Rows from block 7 of the encoder, named by matrix and row number. Each number is 500 + 40 x the weight over its row's rms, rounded and kept within 0 to 999. All counts start at 0. Numbers have three digits each. After the name is the row's rms in percent of the matrix's.
# f: depthwise 5x5 conv (encoder.blocks.7.mixer.f.weight, 96x1x5x5), a 5x5 kernel
f.0 110:496433494442399479467504477475530515485496501474542521532461498479498461397
f.1 080:454499499442546487458547564523497454514468454518437467422447547497518473479
f.2 116:477509440475405487484482450456516487491474417506521529431473489540533495442
f.3 112:470507497498451477550517480492510555525566502573585553553498521537547545521
f.4 092:464472455516494560511486480437491429478444478461467452445428485466486532450
f.5 076:529585518523492520483495516476512549557566551513528588537517494569519482466
f.6 104:559574562513535571525526555519484528463486519449511468542524461483532512564
f.7 057:511564503424516529458506477505454452537435482502422462438543505464476493468
f.8 113:566548493519579508525527538580458460517488531475487468468496452474538483572
f.9 151:535582537508513547569570538571516537508551561521500487500546496503518510527
f.10 085:547472558543561505569530465457518498553502532496534498554494474481541522587
f.11 122:492460474474516501532477492546560584487550542518504542560570515493512546569
f.12 124:461541556509555522531523515598510498454500567511508483527533503492555555560
f.13 084:490547521506547519546555560551504483460498586540540508580537513532488535518
f.14 088:503516468492431436527528476445545518517560526531492557560568477523520514439
f.15 076:585516490495522544525461541468454577529489501479554518524487561528561558493
f.16 091:508459476541506450416494542506434449445455485481487447471427507539520473495
f.17 090:469432474501462441459489500544450486551524498550496535541480560523425457458
f.18 080:490537501528571582530542560549532548517526509512531448508533471443437511496
f.19 134:473496538511468514515490565532542576532541517521537580557539456514516542557
f.20 063:465512486566586428508514454483483505506525455515517516446515421504453531448
f.21 083:543523503537516527549535503557455495539521548509488550552500443405459457473
f.22 123:466508461505458542535501449400527527522493519477526494553574463432508500543
f.23 085:547489522512506547427439482486503515505482472565552536471520584486547570515
f.24 124:560519506531525509519484528483513488473447433506459410427460487475467468431
f.25 094:463505491442448464487512446412522505512456437519545469513459516513491452425
f.26 088:484465478561485482557509541514443441462467509458428474490517497466486437423
f.27 074:472530489511519509502505517519571558549522581536486473474507593571507498549
f.28 114:522457501488422498450451474460501475495517446554523494490402531519554459461
f.29 123:424484481493543483464482485526469543522548562581548569534562500499515483521
f.30 103:508526496464510499446447467506468423473440460428430481481481442471520451501
f.31 090:518512547529556584576473498522562522491519530524505424491462475469538520547
f.32 077:469485501451424548523515521388522522543555504522497534543553524507526536503
f.33 070:556489490542439518518503550483477507548469500503429458563506495432486572554
f.34 129:501501483465494561513526498481540526497568532537556542557560538534561543564
f.35 078:485495515429561486474493539502484540513523516457527491474518439455413476412
f.36 075:483464506464448560496489518384509558480521475543472550547488562505522496485
f.37 094:535543477489515553514508497516517490482499509533427491471404589576511538507
f.38 094:440494451473436479461493482465565531549499471574525539543440510521535483457
f.39 115:546547535501557510508499493551500443430455526448421455462466520465487532533
f.40 074:510527580577507517529563493533551486487538568457498530502520507492421536523
f.41 110:494486488509477530523456435468463492486444459486450506472434474418467470419
f.42 059:479444483499573531456459525544513432477508558523532472446487575515459459519
f.43 099:510573544509543509500510529521462426484468514486432455521547499411466538528
f.44 105:533551535528525465475515510508508429431527488469452437470454520443466445447
f.45 104:470475425474447477538535511493480560511571523502572567563504531463511488489
f.46 138:503538595528569463522537561544454497503498543474487454484524541488521543556
f.47 089:543558497605528561498490541480519509478479510485496512483441507467405464498
f.48 111:552531511555593511540510514543525457514523550453461509479510512517513550586
f.49 091:463427501443472434538492514543497468524532475502513582520598494472518514497
f.50 075:476476495476426495469497496480545465461380494467484524437452514490492475444
f.51 091:418520497516431458485479566483499433505430524482509499459503500415469479500
f.52 103:452507471473422473575449551531533531554538497483581489515514533539518525489
f.53 116:509524491523520478480480483473478449454439474471442473418396539469510467482
f.54 145:505495469461523501533516514504569541527566554579547540556562505496528550526
f.55 099:483502572534514458569560527520414508544501538481488529516509487510505543585
f.56 082:452471449515550456484523496541495496558471474493533511435469546490596482437
f.57 094:498458528416435565547475491475456446468453478507455505454480462516485449475
f.58 111:487467498427420548480559468473555541590504489506537501532463479527487498470
f.59 081:577457512506508467457512520513531463489422564564454436476482497453454491484
f.60 070:552521536503460520519486467498514536552477466487587531478490603578497510507
f.61 092:513462474490504556480508539492538453481489469496455474411468545487471396541
f.62 104:465477451460451493482495508418477512508446461477531567546474536558546496437
f.63 078:535466446474426542453574505492485491489511476556533550445500556547546513522
f.64 092:526500481444468563544476500426510560537565497534527531544490459556513561507
f.65 062:530594474421506513496492486458501570485527571462469529553518469551487502495
f.66 114:440417468464516477413452424527467476484454497456506527529468516526491508511
f.67 089:528480533546527513480514530504523571571556519472505513597570508521517527547
f.68 107:467483537500476555499515481486522523475482436485505484506439587512502462384
f.69 114:463474498478485477521477528507530523553577575488523553565557446460538513546
f.70 112:467471461466423461489506476429542513523505419497563517555517507485490462439
f.71 121:527502535533562522531500552513546544519507554496496506530556519596571537535
f.72 090:501565470557612492484493538603506510495504540508517492510525512493464476541
f.73 102:523525513518488534552504541542537543577527560548542542517590544483476480489
f.74 090:479568562529461474514487492527527602540525511541483530509550502531512439555
f.75 080:480465499461486487495487474495418483468566509406458484440477471439477473454
f.76 114:461501477475422495481493443423487569513499436527567560485490495508469500456
f.77 092:486503488421458441469511471416504509489455459480541506422470524459468553508
f.78 117:530517541559573524484499535599451460477522525472458427501528479483513535508
f.79 107:526573532530529523465472531551536513525544575508506567530528514496593521506
f.80 073:499446501476532497563445510494542509413529512439471518491526442477489521588
f.81 072:490514540468543447557463527498472391489491471546491485505505435489469466566
f.82 093:514476583507543508496525505530527576503500575557499526489584502503542513558
f.83 122:473462469475399508522487458441525538568497505532537529516462466508467498421
f.84 102:447508508468481522496487513453502510587583482490588549566507480488477467474
f.85 139:577547534502573495538511530606503503517501542479477455506500507447494506561
f.86 127:454473436441435480513511511437533577512498442522524555537459474473500504462
f.87 078:545535535583527541468535480580498498512502441440448488496538520497551534539
f.88 074:516526566518540536516464509534539426490578547435458524500498495444457472470
f.89 088:481500488493533484539509540518502562536551458515580599561511504515435512498
f.90 093:467484492482417518463491446476448444481475419474478425473467486475456534506
f.91 115:583542530560481533494550512488516496441466472492525442420457511493452454507
f.92 067:576500463479506504504487486532526509483508570488573515520534531510562528610
f.93 127:573537499534532552540495544558488558517527584536481452478560522476506518522
f.94 076:533493539515504512476480577476538537520549545539579550453505502522535576459
f.95 141:517516521521589465486511549575458483522527605489468467512533509490495522550